config = dict(
    gain_aug_db=10,
    win_length=512,
    subsampling=4,
    residual_init='none',
    max_steps=7300,
    weight_decay=0.2,
)
Rows from expert 0 of block 3, named by matrix and row number. Rows with one number belong to one neuron. Each number is 128 + 32 x the weight over its row's rms, rounded and kept within 0 to 255. All counts start at 0. Numbers have three digits each. After the name is the row's rms in percent of the matrix's.
# up: expert up (model.blocks.3.mlp.up, 8x192x384), inputs 0-191
# down: expert down (model.blocks.3.mlp.down, 8x384x192, transposed), outputs 0-191
up.119 100:097122098096119106066114102079171133127179162110119140133168114171123131200137157133107153149161159138126156173096122099160105086138129103140101119155110152154135076150143081109107133126107098162135093142102158133088111142133128092148159156196120147121110108152105136182144053109087096132055141152147145101108132167126131150122144085200184180062134139119117158090106118103122138162110112194116131161106170127120129127144062152129114117113198123125119146125108148143125121144121131179138099160151128139141134133077128125184167108096105141199151122120103080107114072125128143106
down.119 098:099081118154138104138158174096065069143125161189126130133139150099112131116150138122119117134191138117152149139147138059104146159167078148124125114052116131173143067172182103108117093119166149109169085130113065059123149133153162104134117114098095150096133188070155128106120120141104099082139162177090185130133171158113148115109113166175110110182144114156131108130099115075106120139162092112105135107126079155093084105117169112087105122104140124164086170093197178200209136119211143149153151073101097171115180079133110107085106107130150154144070075134072087143089162067110098080
up.120 099:141169149097152142123202184150055141133149201142123040138075201107131080087159164052174161119155098111132122133185131112086067133155105167124123185129105135111133139120153117183094097161113089098083036101100118156107125095088127169190121122085151136114122166145157127199160078155108146153121166102096102070151204152048115071163187112128119141175114074109142106157122150096104114094095107144152166106157111129162115131086120123065129134133136137166145123179144154074134102103099073083086168124109132088085138145164131152176135107141223150169097147121132091177134189090091154148
down.120 101:173151114114139140126092185057194143121137103119107149100108098191118160097116139176092110127131134114114150120175133137128156112151114065129105146162164132115148190135134088141159088111135088154145115127128141147126167093102119132136123109150131132111105144063154158137216116070118060149156119133124177130185039112132163171100129158143109153091102141141140132117112147075136048155126114164114100028065187068072193076165136169108169185154168101174134140132110105161177125138121082197106110077152145122140132154084076129159098092151120111129158195185135137161169121105167056133
up.121 101:125169077096127126127128183172149120149105115134255124162129182159116084133137086144139148137110128115143119159097109091124089104124133114109124153128136142150203153101119103174171105124033096148095176126146166097160132161095116120107118149132091119102126093116168131138120086172121103164095129137147139175136159134151145138132091069086089153131129117142088154165099077134077096109137130129108119128131137170127120107111080067148110103133144120114140121091116126094135133093095145119148136173135126145066120125142104145171155121101132093086110091091129112128120100074175090134
down.121 100:138112131167127174145146129129128097142133136064097108123191128092143122121096121072102094100169119170056094088139156133100107137131135161125115118181134120175188065096117164153140081081090095122162137110183091163110138180171083108139131111079159120115114111074157122174092130153058121113110137097082103151094044144126142111090164180129185120213100106086090132157070160120102150084139122171188133155098151116128136148151068102113131074089083129214117138071154149118166143164074078151123175097173159156126146155191171141139096094153107159165093153079082150124097116159115154108
up.122 097:087123121147137110153073130135133097081091143199133125072085186113070102118114014171144129128142172114104097141131174121132120135128145094091130145117140092183096118107127169167103096169112134122115127148116110127100137104122122176201093088117103157095143196125185123158126116200094168180152201104155127113109168117155144148110089177105134132138141100089121152136153230148125120141131166177143103100150114111211087147111072136098148157185136175118124114177119137091161101071125126158129118114157129121102131136094174116139151189139093200157164152174135098117149132094144106070
down.122 095:161175136150184097149121105110160139112147101117138110110105128133094142117107120151111125122107158108147098136131098089163110129137185096114117120125173108119126133086122130159165135153164114080071087121144114175179142162160162094120143109129098063172148140111139085145099143086147117083133062100184188148152120121126161121131139102126135189190156114162109124144056049149090137079131114140136107122072161150151103190121155162087147170129148110119139143110168123154164090161186106132131091130091103152103154151146121151144108148191144138130070125128098154151091135189131110161
up.123 103:154123137097101121118079135174132127174129125148145135131091141145067106164090156161160097119103114171140128118200121138095085154119084123139064146072103107150082116099163079122107119088125070168159114194123160154124190137140127124136196188184118200132111120144162129092080134186167170102143141141092122088116182115126097132082099076105157158128156141149139128146146133107178114100043055104103073099189174135164144093147147079119103130185167122143135104070127157102152106166156123103168194140113082098094164082118170126153117171102075117198169138141128123084120160084085092126
down.123 104:123134139109149143139082060111116120122127146136091117130117094176107130082154204144137094146157219154124153137131120169149067172161103133105122146178113134125175161157098119124083119078121116132157154120108109141173138153121110120155078103108060114070115128113129131088141097095115092136157122150113127093113196113145145121130127202154064153154168104127129172116125180139120163102140138122166146154157094090174128084114158124116096191148205149078124197136159154116158122100066119154122072171130129118129115169153132181169075142085134155113118125244134108149087105171106105067
up.124 102:128148154137143113060121094074150106119161073125162137128131181157135135118162134129078044186140124103074188164092116162129120155087147155129118119134154152147120067081144084157090109125080080115085184089127187154108133153160124088079119169148118161135127125058116148117174141167078097077054129151054120102122068106101113112093118153092150149107148116131088186123087143178142110145093151111160092126146125158098116148051101170141077193078097113154120128236078113120162116074127130124096144138137118105108199143131133165187147125084135118068091063156090085154133140105109143120
down.124 104:138077129108171139120100174138125164137120151134123132093120117101135067151139105069182163130135139193182094131215126042114148113086130121140107094118097089087162156099143103115111159160122116093200092113125141116107143136124120157108108132119176135205135183141131128110147092093123106087130184132115156114102129114132085117127142167182082151112164130161101131147116211129104162056144146171182116104101138155131120166124135117103172092129132116165085068137146109125187119114131127085142132163135103141087121210160226064111083071156171186127152141123200138136122122146176077130
up.125 115:117130142118148114105168136118172112147150091182159135106150089069121115146149087089139117119179144124083125095094125107073136131115131139156119120149133118154059104062156104072060089116118163081129136163090138110080105083157176057114149173117145141198132119147142126178071136144204195098085157175071136123177182153187114062144125095103114127148112113199137143152165147157119150082164107093073146168133130142100134131124094151135188104092169155105159109184156143139155140142148104158133179088131122133121131163137107094079140116173114139106130105157153053129139172136139179148
down.125 108:126112163116155134164110111118120110138149080108115127106191149159109099061163122055107149146137089076166121092134107120159140081139103082144154153112179198146137142106124085121147125095179104117155179135147161160119165094124134138086107159139097113090130103056144143107163172142100131160097117125144122114080074137127041129050123137106170099094107091126098159175115176154137103120139156102187094136113199171139140130101171115137119166073119177110163146150106085129114168121127129069139163149135163160129118177139068184157174111088110133205081185163090069150146133134142094128
up.126 098:115163140166130154122093125209105141152112084034162128126181151149120167156131145127145141188154102112083115153144087147151129154106168157117142175134168116077140198119158109143117162132105131156173087146130150102114165125120146159167150062144112078128160083149161089109116153107116163138115107176140140142122108121116122094163095076095131113162102118137146117134142187177138136141103173142030107148160129125128128122126139181137155061156178105066123086141125109120113137146216148092126104113146158120097099111162109090118160091161144117124130065092136114120046121117184148118
down.126 102:162160144131140090132178093081138130144114137141131167060160070113126097119096131081097127141162102124160088165030125177154133159112163090165178118152185093099062161151127057159135114115135142181102089117121144083110124102126053122117114124132092106150075105136123149094152022123130086112169141145176134135134189134082110150194128150150130115163167120103070159126128148130134107122137095102128120112141149137173125118125147115070151116095135134158134164152141135155186132024169129118137069066151141092134143140109066154080142092089092138148150121125212115154112126097121124157
up.127 099:096088128125097149135158187115088134133184143142073117140077138106143097117086138119139146136121139159134166095130147178159070097121132130063160149049086065160114092146151138102114146123170061122120132096106178154139159132119163167093118185109116124152129099167156148161098133137091072159129141106142148198103142125147178149091097142133134066138136152100139126112135141141083147147134073076080125122141022099154100159117162189168099097214194128124142100092136104113102094149077143128136130082133199097062140136142159183124141126213068101163111113129115109069119119140113129152
down.127 100:140034131153148105106102122129082157163070125145118142181118163191150184073178094145148093153159094126125124160105178046111130135176143118095142124085078131144108137096132144151142138120157158158155168118096077113064158104155160145194103112107123085131165178113103099167050181161091120133130139091068116116140086122182121122063127117079161131195094095163129050100096123098142154120117156116149141111121190094134115125096129156165110112106157145119107121137161183133165114137229140163123112143105116108134160213072167081109111152149144123137165125167124089124154144154104111092
up.128 101:212154154101118159142104153137110097131162163151109175160179134139141157169226131160110117099118145075109147108079123106135103099103144060143144149167123160079070159047118113148143140123134095128048105104112120112159158142112095128173150165202115100081122188087148127146089142102150144142107149133128091095154149078067109141108185091188116078199128192131147169119152091140133119148124141123112103114084166164192155106125132199119095148120098080123153084131100085123099112114124144111149120108174145090167108156051144121192122146128184124194080181167167119058115178131102110142
down.128 100:151139119138139124157154062146094139208127120103108159165125113134138122119123104090131132150127163105163114127135125132085135141140149146124112023092151091131145095169192105121134053152143116078124127142134103104133088129123097121109179158134048128103142090092126155166156116134119127134066124143101147107141069134078106124191087129153097079090183138171190116124167169105155120087143143107082166106098102195137131118132164129069172103126165150157132140169120111176142097073155098165112108101133082128097107070084069104065093128138119160090172067159130168128129158117146153142
up.129 093:117148100138103131148187150169131130141178133166116092160146104153090105118144115154117119082149124145158166108151093142134178119113071157134138133072141147168128103146093121147174159073165121153152123155159087092126055180128134162159140120031160100086186096116160123199133116067102137184147126145136122104106083113095125169077127110137154168211073087208157143079157039137137125083137123165106135093137102151185162132111145255124112147059132113099131125115104178170096107101115134153153158157129149135106147052107163103063129141088127131114164124150117069126147075122093179138
down.129 093:101125114138105188103139101170122152173112128131061112096125032155139142145132046104148159141148120137154118156110100150138063153111184143155104130059158164094125106094142110127140177147083106134137178126150170159192108114109052198137151146105187125075156130131121097111085122176147100143122151129154162162095208151157123117128174100153138076147135163133139076130126106091104141139142152108141122042120110116112108118135101109108125113204137151085131149120168133110105120134169155098093120131101154128139115139177047129129146154106159100122115085166064121084108109087151139140
up.130 097:146167131144133130158116097117099116151087155137052200164100111198092148090150141129080194124154122132121140136144079133110119151145104130105083109113080127089073036113093119114128134102115085123055076105136160141102097096125114176128159097058145151119109074100148125079120102113176120096098095132094149091090151156069096070065142109215098111058069088178150166114170132121108111161121166131096093133133100128208134142126136163150115164127162155107119117138131119106162161183118103139167077121114076088158107118153116115154094199131135107154075122073165116127149101092079160164
down.130 102:119102108162138132131085068127129151152084109130157072150112130130128135139199144122145098155126063128098125109205133108104179187089137097069122125140180134116132075154150113130129110111165125158097113131105144128106123202148117076198127141126083166136133154107087156145138094146129119097156114121165209183124154135160163084178142127102127160124111166133174133128072186091119120123148081142058099184129218119172166082145115111110151172134067142177119130131069136155117163113120138159140185154130155101129135177147210090091122107156076131053064140183084105141156117102110121108
up.131 097:156126147124174121074164158103114107109040094174186151150148190136154080169103142158125131112147115199145137166106131124092148138110134158072076134135112121081095110140112146107092131146183071095119083172134198098104114144168135194152164102087116123074148106060124102147130127088079151126163163089079125114129141133166078109225186140092123097085121166081166094125129086169083114123124080106102164176127094099131127061184094127159121132141079138160114167108135115125107127122132157158116108114098138084132140102132102112167134119101108142100100120094157130161125129116098172152
down.131 098:140127152203139116120075117139156164116119112123185124111127132098102135110123155100153121115122163090134135108100181156118130142154154156121126093102138113133129182136094163159098113150053138091101154111169161085123138091145168183164094105132112110155148175110126153196108128117144171115117164100139122154152097150124053083152151106159142110115083130138158100157162157082112119115114148181101149114160128126122122115095170142183116142101097153126040142176166136129163118115142115118116044137141163137107106153165103162115153093111105108090140170060119188137152187100180122135
up.132 101:111130144067152124146145105159168099136118163177093113124111080146134150153180092110074037131124088173126128134125110121154188109133122085116176185124107116105080197138153210134172184140129141091137093173140127140071194115123165179095115100144109180152126074162119123143118155181137112128148121179101113116159255148153123158078106081109151187103135146128084136117111094103097133152167034098134151152127104142173124069112118141115139137099101132151127159153091103141155188165114116127146123135107130150058091117142092111099104181125166148128135157164083085124105172130140059124
down.132 105:172187122227126117171213108177178157117149105132132121147148148118111176137091078110113088148090156115135128120141151093132110134123161180147136116225111104109175122104107109163105090085037113076111110121153073131114120118121091139132150133096107109138142116143140154160196050151121118122199110101140146127111096107163140117101146170103199119157165141134139098128104132144141118096138116171148124162135070173090075133112178156125132125083108123136096141153071103105154130123098104129113124121130203126147129129120203149170123081145163033141111117161035218132118117139146115164
up.133 100:097123104147111124150150137118137164188122179057134151078126146068142151106179102110124071120135119148089122113129079058148091104125110120112149168176109134133159092080055145124068109109172154193107187145148085080085092112108091153112160133122149116096061129155152099145088124084155165108133130178165153085065159130106182151160098164114141103174117136137183089103115170147137136124119104126079122127157084149091152180106122094092088181143140137133130165166093144094104061092092128101094138115165174128107064116136138156092121182134130126173096176114197118098146092114154155121
down.133 102:109110159147139161105106143153118160096173121181147184140139183159150059107099157089106118099177144124143142023079181158152180117072124116107097197069148101151076087097204211086156167151178131163133196107152100123180106088126099125107126088146069158110124097098153079098126082146124067162116111124145127180129134141137098083117104109170147144090156139082145192098121120133146114152124112162061117174089123152138111111070090113108181113110190060088118137114142132092154188157122112115063077147072152148134122116117131095142169181124121099113112109147167119107137089095108116154
up.134 102:161122152174125175130104068135145091153151171162144220118181142170088178132110128159120143156106140139146140112079146120088076101153129090095104134059106119104143067124130139121140125110073085128071154106095119145117114135123124121120161126077136147149058227059175181147100073071091154121112164129090087146099131119131152068173162134184165153131139114169084131105141097098065110189076163133093196159162164191161148123144086074140123135128134110114109115103188124051088145144155138133119092188094103090057117135153146088146166120143103136129145174123191136092129105117077129091
down.134 100:105114164126164088151153122120103174133079165113083134088102138155113169121008117163126144113062136113133150128166159140137090141190165104139119161091095110204044074125189076111153094114135070047099102122162143121172117149113107122106127124159184115111060136108077147118179122081086138110157111143202191103135156108101122087123174113145060143165105110087155118135121140073120129119097083093127101126087115103117155119120086117169092121129148129142088151119171117142148155145106164145104150094093125124165072233135164146157106114148086143079118135131143135168106154119123129171
up.135 099:131141108114108139131159108120108140125139176146111151144128204191166114100132087145119137106167118056104132144127075188094140129134099134129137170112128155151172143147116202108165140104097091185128103167112104172141121078091092141116100079085082143144113117158126185149106158077115146102141055140157123107108111130111135095138170094182087111096148111155203128105129083089069149110066187117144117120119155110160061107136153085119157181194169183099122073162088106120167132108217156161079111141157136123071084107079062178135116092150199131083148115096146113123153103140103092136
down.135 105:119075077109161115170070124113117154110154105108171168132149093133122154114154169120105151169130144123178127087118107146158108061162134098120144153159134168127081082172071112159083201146150146157142133128100139162125094143124205122097157123101131106116140126112087109142104153130067114081163128137092130136067198114092128163097100163111157121127092178132119117118140116154115139120111110042121109197110112135157134129056095126109142098120110155116150124129176118163134126135128131066120165150111215139130142121059072167101094184107098120112135154148116130161087073113156074105